Weights of a small image embedding model.
Model: 5.52M parameters, 64-pixel images, norm groupnorm, activation silu.
Training: muon at rate 0.0024, held-out accuracy 100%.
Data: trained on abstract colour fields from 500 small random pattern networks, 10.1 epochs.
Rows from block 8 of a small image embedding model, named by matrix and row number. Each number is 500 + 50 x the weight over its row's rms, rounded and kept within 0 to 999. All counts start at 0. Numbers have three digits each. After the name is the row's rms in percent of the matrix's.
After each channel's rows are labels from the 100 images, of 14976, where the channel reaches its highest value: "colour at peak" is the nearest of a few named colours to the mean colour under the peak. Only what is clearly more common there than usual is listed. The data: abstract colour fields from 500 small random pattern networks.
# conv: 3x3 conv (model.blocks.8.conv.weight, 160x160x3x3, each kernel summed), inputs 0-39

conv.24 110:467551462516537293415504482442519517569485513443534528526426439441481586508539503470483461457560545495408518522395514504
colour at peak: brown; green

conv.31 101:439504581395393507634493509493514492490478528589566527489503403529586495423552451566519434568511592554460515506573520540
colour at peak: red

conv.16 094:497485501481518623528452443456463515540414551515462563462431431525504473508560424534527542459436526497509550508498491428
colour at peak: cyan

conv.38 113:476480446472485420510458491491472527507441473358428388530463541493374479513524486488506466473444482459506506510379438555
colour at peak: cyan

conv.71 092:543464473546480601564506548508416482480532546450449370567495579510504583573402488449481465502477455497504550538543387505
colour at peak: purple

conv.7 093:518459446516425549416543542499512461504512554431410443517442540413501496535480472489485428426351457520551539510499474553
colour at peak: pink

conv.93 082:489452427568472391583552507477472490483565509474464524334526508506466512538490452603555529476548402614503456463357482459
colour at peak: yellow; orange

conv.107 109:469458523553544503407489469463549542527498523557444527536530466495525476531498489512527507445427528511480440450481462457
colour at peak: cyan; green

conv.133 093:560496517609516511495538591529478499534532557468534542429527551549533481498585517477416481561467549542485517528433497497
colour at peak: pink; white

conv.58 091:522517493452551438617501500505465523489460503437490440529551460450434501451479594524514567583563481471565445479483553468
colour at peak: pink; white

conv.13 094:443485519392449565559427508515454457445503395526572544510458513453522434479553446470529470489475470381510482487544499447
colour at peak: cyan

conv.78 083:507537525455519431525529502514540477512467520519459492481495492462613552519449535550505480568549543546426503561560363424
colour at peak: brown

conv.113 086:585509584501514421534517529527456510517505526518616506514559547539497539444423499435418529460445552522460429515479559538
colour at peak: orange

conv.127 097:485448517530475378560518534349524491478551435499444408440437425500466519493448510392494456552543482524501525545466519478
colour at peak: brown

conv.46 084:507530587542561463562491523459500506453532458523541555522441524533452530550469438424502447475481526465581490483460506472
colour at peak: cyan; green

conv.28 082:550475530552497526548509502445480461485540468518412473529537490482481480473519540428431469578390544442513467550482464489
colour at peak: cyan

conv.4 096:388504578589530631431473582469385521447504489632444569452458388491476429479468505494553372510454479486472456499512528463
colour at peak: blue

conv.48 103:535467415466539562457521512500535522472530515520398430435433450527427492516539456508524449507508510481446495520487476475
colour at peak: purple

conv.2 086:503517511438448359549475529399442452476532465498524521491480515472491362491542455385541478541514456469500444484397468497
colour at peak: purple; red

conv.8 105:496498543491477559330513490492487511536406494499481450526480522491315570410376516599461566411563470501497424538526451519
colour at peak: blue

conv.65 100:554482534356458478538476513471531463500484567534465483437489473566474444489549442468547522454528495447519538534472488468
colour at peak: brown; red

conv.27 107:438420428498488572371552523579510479563499457520491481549529491431462566490452522564508554606531567508526434455603616511
colour at peak: blue

conv.11 088:480544486340520504520563507487492472514508578541437528521475430537490476442435466549527489524426429509463523482552451513
colour at peak: brown; black

conv.42 098:535474589536510516530484580494537489524584488532560533504451526455495535475506482447462458496482473488526531510501581540
colour at peak: pink

conv.15 103:522548490448511336395520530389501474477492473494554486498517501543488391507509497553499540542477483498542487481425535560
colour at peak: orange; yellow

conv.76 095:531506454470519440550580479482507508535479483358560526475530534507528470513464541501433537472517541548505545480384587488
colour at peak: pink; yellow

conv.132 110:508521510532482547571548465528530464489464560500536468504502442583524518500483480475420454462511542542441434543541512534
colour at peak: red

conv.75 101:548499506524518578352508469525545497476553546488608521569543465556538552504546522416580519432425487493558516533446513525
colour at peak: blue; purple

conv.128 106:557483492450472492596524480491498454425550486458518445351550496539437473494517469478452519471508407466488513356553508484
colour at peak: red

conv.20 094:448444524510493481541536480431530523422500456486508492528507457563518490461492530553505528540493487485527458558414492464
colour at peak: orange; yellow

conv.119 092:486468515580472527567491503481509501504502534486492415620461467534407510497449507463530514483480621507497505474506364411
colour at peak: purple

conv.159 107:519451465508518460545458532527491512510509452475438415565407521473499599455512532501509501440570594462550461562496515531
colour at peak: purple

conv.106 093:383447436509426394556529544522481481480483508582542483441560331519436521467511462563504533428519488474510501510538452386
colour at peak: blue

conv.104 092:608545560459447465497506522564481491443558424453434512454428554498550499469593508517457455413410468574450497430465473509
colour at peak: brown

conv.12 113:427467477460509468559454452418478533517477517549376534540487430411430487513517478484489425487519536531523497523456366347
colour at peak: purple

conv.17 084:421501488518497601573529528567464533602496577472457459478559490386497474495529512580458541431533466525537538454461489583
colour at peak: blue

conv.34 080:476483561588476454498513558441485529520544494497486555457547503497586446447526491486481478551435575399597579512521601508
colour at peak: purple

conv.1 109:500397500543541489587507525422492492506522481484427464405541487534439494526471468543556467500458435527455512458519583483
colour at peak: yellow

conv.90 090:473513499394444360522408494440564545473540515528453512552463451604499609497485523536512473427515635464480525491424511515
colour at peak: brown

conv.105 089:373530605483502498432514468521497490563489512472572526472574504484558524557544543519468455591583550523517544536497533545
colour at peak: yellow; orange

conv.53 101:486524503567511431535453558454446446475430510411482462523519524464546457445416500590539507571434553504445514462475461480
colour at peak: pink

conv.18 094:562495485448437589387487483439460450513549523416410475468481470524456434461513460491549472389542417504615429527480394489
colour at peak: cyan

conv.57 100:526516566377474453625489462417547420453478459457526602488549534505600429467441479550519464504504484476517527482459506519
colour at peak: red; orange

conv.150 079:486583466522478422546418507591494521512497497416495541440534510514455427514554493583427505490488539543533427584418406386
colour at peak: yellow

conv.148 098:586521478512508492326551472503448482490543545445535450459461440415447521536464464492428545394484492477509522486473473501
colour at peak: pink

conv.147 115:528521446509519432225473424460534487475490507513477491471448488475468608497512558523536491447566502562486525496521459494
colour at peak: black

conv.51 086:502497442457421425486468458485452492437523463482436391444495590491363404500464475499553464481482443503554508440525494506
colour at peak: purple; blue

conv.139 096:525521523563486413547512541442472536509524474506493467424488492524592505531579499515480391521604447509519542546404535528
colour at peak: yellow

conv.43 098:497493557459538519280459505495455456489541525408467531494406507523543489503523444501559457456445548382486507392525490539
colour at peak: blue

conv.88 098:515486489409503496511457482492462478472512451466511409516407558408479522452421520539505493489451598578463550526511436478
colour at peak: purple

conv.100 101:641458492451497493430531432513486506514511544470437492503437424549556582541515485490518507382549361507490551526474506463
colour at peak: brown; red

conv.121 090:555517532477454559396515496498518492477454490480482475514497532510321536469438433515521490405563501465515462530593416531
colour at peak: blue

conv.130 112:625392459470486513607531521467514515494409503522557457514601535558502478481509475479457525543438411453492522447591511489
colour at peak: red

conv.45 094:508428447523521449355511528475427532450421439398572425492525525398433550491465508568495560593497501455605543500482569499
colour at peak: pink; white

conv.120 091:510490504517453527407520526546537472556457476585525480537511531492534564560501512545447538407465548474504578549559499498
colour at peak: blue

conv.135 086:570489538532486509578527546614495474504534501503511462602564450461416413453347527560457420426483564508464525538477486510
colour at peak: purple; pink

conv.26 092:426434549529519542581500487490480503468471384524482508471479475572583437508583448543471518509550479344497470541493566547
colour at peak: red; blue

conv.111 094:393522545480426495522453528538500462430488429501419541459506477513569530469530489490453403556499526492458403584496498399
colour at peak: purple

conv.122 098:571539567556482475551540478476547498518501537481500510441575569442517445509499474445424554453458467607539525548451548570
colour at peak: blue; yellow

conv.118 095:581464505531490540544504515395437500502498545435436446518534497490335448495483491499488405490477410553452445552515493530
colour at peak: blue

conv.59 134:358503501554498487439431500552533446456376528490432495425562482496464481494506482614483477543470467545463511521502520548
colour at peak: green

conv.14 081:433476461519442465452498524503452521523492488342571507446539628423388481499489522546489445568530449536528551488496446417
colour at peak: pink; white

conv.92 094:495485497425488566445545541515513449483532518481560516578398444543454536501523475471518519558540504504398491506486580502
colour at peak: blue

conv.112 111:458534585437559499540519528577538542463569446553517565413487485486461504494508483511482509575497412469447447533564435540
colour at peak: black

conv.35 135:373532502579485480508500537483511483528423459560465513288470521489525536501532518555496491620501255485502529462448507526
colour at peak: orange

conv.32 098:499452529620412497486523465499539471470515501602472513597481431498477500537589486429532502570471533596516523481485556529
colour at peak: blue; green

conv.96 085:605411499570516499424537561529553483488525519427513362488541565436542427492417491521449529504516502537551495522447517468
colour at peak: pink

conv.158 119:589482496523485477542424440441526578465558465524553476456579569518454532518554472488485478502469476534469489518436525436
colour at peak: yellow; orange

conv.54 117:526547487597519457429457467475482516481425488498449504500461498583604519497565509528501531394540468542509446491517541523
colour at peak: cyan; blue

conv.55 094:566504594535494517664586584522587524575518544452501454475461535541457491515423509446551585488482548487544536494505486559
colour at peak: red; brown

conv.143 102:530439545449478552400506482517498475427435514509520428361603487527492499452494525491459555577518481506536386491538513530
colour at peak: cyan; blue

conv.22 114:426547452553523439490516482581469528496454537490524462385552517397484414491486472472448545512450504445488503524526565471
colour at peak: cyan

conv.47 104:618451545534555489406440522446491505463439534479555533490457529551533522485544450445450452380427509487557547557480507424
colour at peak: cyan; blue

conv.10 093:517464583468480556410475497446421537532479573447565544448519486464546465502559552605541533529461527533530499542505406376
colour at peak: cyan; green

conv.102 090:544559550491539453516409565497357441494566480560507514481421504482399511546473484386496483554478456412536464412505514518
colour at peak: pink

conv.80 089:610505533441420559536500499493486467566512485449481488425546516572529523490553478499519536419546393452567499518479521445
colour at peak: black

conv.86 136:426523526442446590622496539464529490537480553506441485384515445563505481477462480485463537509477403506466510475500462524
colour at peak: brown; black

conv.37 093:495508551573511360524471512474369570539504527500485552508520507504568478517549522527530522553419496430524541476397525481
colour at peak: cyan

conv.87 129:386512487537509502470531570447477469520428478554477505534473492439466407468483516457443477475438505559478539459494435463
colour at peak: cyan

conv.131 097:500480543567467510543484512508489427476532526480546434560542528486412459473427520473476412548446683486499519549498459457
colour at peak: purple

conv.36 092:438487456414442483458529565464444537453487491464386487446411423562552493485516460540470515445500491407569505541495536515
colour at peak: brown

conv.89 095:507533507498531602596557532570542486536455548528508495593496441453539423507438507459395540449476447511497496469516563531
colour at peak: brown

conv.39 096:463527321569516480520574521475518492481528559555414550594515400472455492483463564467515568563545545468465508506411567566
colour at peak: purple

conv.3 098:485422472403543476530488460497421494519493568500499476428401512403461441438468446564568572450456513492422439506527521557
colour at peak: brown; black

conv.9 099:398515505565467394480401534489582455512475531518433547486500494490541483496550569559564419525533467491477489511474509459
colour at peak: cyan

conv.156 087:558491484508505461597521447444491492466420585446501496375551458515402388563462458575482558494573478519469511562400506388
colour at peak: yellow

conv.114 092:611448474481457472446525522538480484504534541493444442488467584431534565568492495525442562457426548509568493459487334479
colour at peak: pink

conv.83 104:381581507509375470493530572525452443466443471463531501481498416436423504465534476522501461520521491389428533478524485489
colour at peak: cyan; blue

conv.40 103:481475505543508442377473562455541481470507483526382542543378537483628576488530467438521461439527482470526495360508426569
colour at peak: purple

conv.146 098:470543483518460363444423516527494476442382545503466456463477524485480401469485505507507519476543527467516506516532559506
colour at peak: pink

conv.33 096:376475366469491552488500490509425578524453532441444448500577494490405455502476468568459471499518482463548458493456615496
colour at peak: grey

conv.30 088:501548518539518424573502441514449499553532494357402552505479527500486550450470468478509521436451519397438498442443462540
colour at peak: cyan

conv.152 109:460467464463498464514499469442593437441514470477495468487455538409405528510595440490471482417503475523399376500545461458
colour at peak: black

conv.63 092:566449535518420540418463446521510402523493496508543555452491561476469523472469526516487535442494467512422412560523559580
colour at peak: blue

conv.62 092:531538501549454437530495452587498511393499503403472577404511559455561489510603533585522511437482366406515537496440552555
colour at peak: cyan

conv.149 106:528359472433541461445496495421478553499507473447479470485501478588525545456537538545473542495471513450543579443414604544
colour at peak: purple; pink

conv.117 092:430474526532570581479430417510471501513564498345516508536393489452369455465472492529514527459504450500472525552506498521
colour at peak: white; pink

conv.5 106:477443477516522411419518546447526558509423529404511503488448503561518507502489472428497499529597541534574499424494509531
colour at peak: pink; white

conv.19 122:424472477452433524447462479450395487514457468433494432436506532480457415494496503481594409467520469573518440528476429530
colour at peak: grey

conv.29 100:433416493488505502630526473456465470494532514542483408512489512506498432569439511510385549560539473533509450476547543469
colour at peak: pink

conv.69 125:479472484387469495428502520493483499521540413498447569584384507432467496414566493527500490578487469483510441416463564458
colour at peak: purple

conv.74 121:521441504519536427582559574371517512487516487521519496461568538521504446481572535485494576543529481478498480482411461447
colour at peak: red

conv.110 091:480501416547490427522495469567522550507419530557456513556518447526521545527512441601551491478498555405539545456450489462
colour at peak: green

conv.84 078:481478446547468477384544488576490426542421534462485385442543545573393432471474523525532530394524529501443486555526541557
colour at peak: purple

conv.91 097:514511406532463631515536517539493490550476543459430510544485617460365478510496565559427577465500579552490576497629537500
colour at peak: blue; purple

conv.97 092:396541566468478577443446533513394505479472512445490575459393478540538456519511471412541492502517561401566552517503573508
colour at peak: orange

conv.115 098:509484529531482458544518499496354480500407547436468452457505502558540527496447534471458587416455480535474503538341416469
colour at peak: pink; white

conv.123 123:442453484457495449378496462512459492507450485449473434501461468593492549488472459416522484469557563550584508547501482377
colour at peak: cyan

conv.23 089:502522538534476588443490444525498542488573446452430427484443549460432448504580535482520466524488532456487531511436514531
colour at peak: purple

conv.49 095:447506531464481510520475473545524526395551524556543498402497589559534453452511419500519491464570508431546537506526612496
colour at peak: brown

conv.79 122:501398491511462487475509512510537476517559427548476512507452466407588525474490516542449510530430543563469468397524448486
colour at peak: purple; pink

conv.41 094:520520539511503492377484512461562519469479429384495537538489565452592485467516507514453523437479492433494511444447416455
colour at peak: white; pink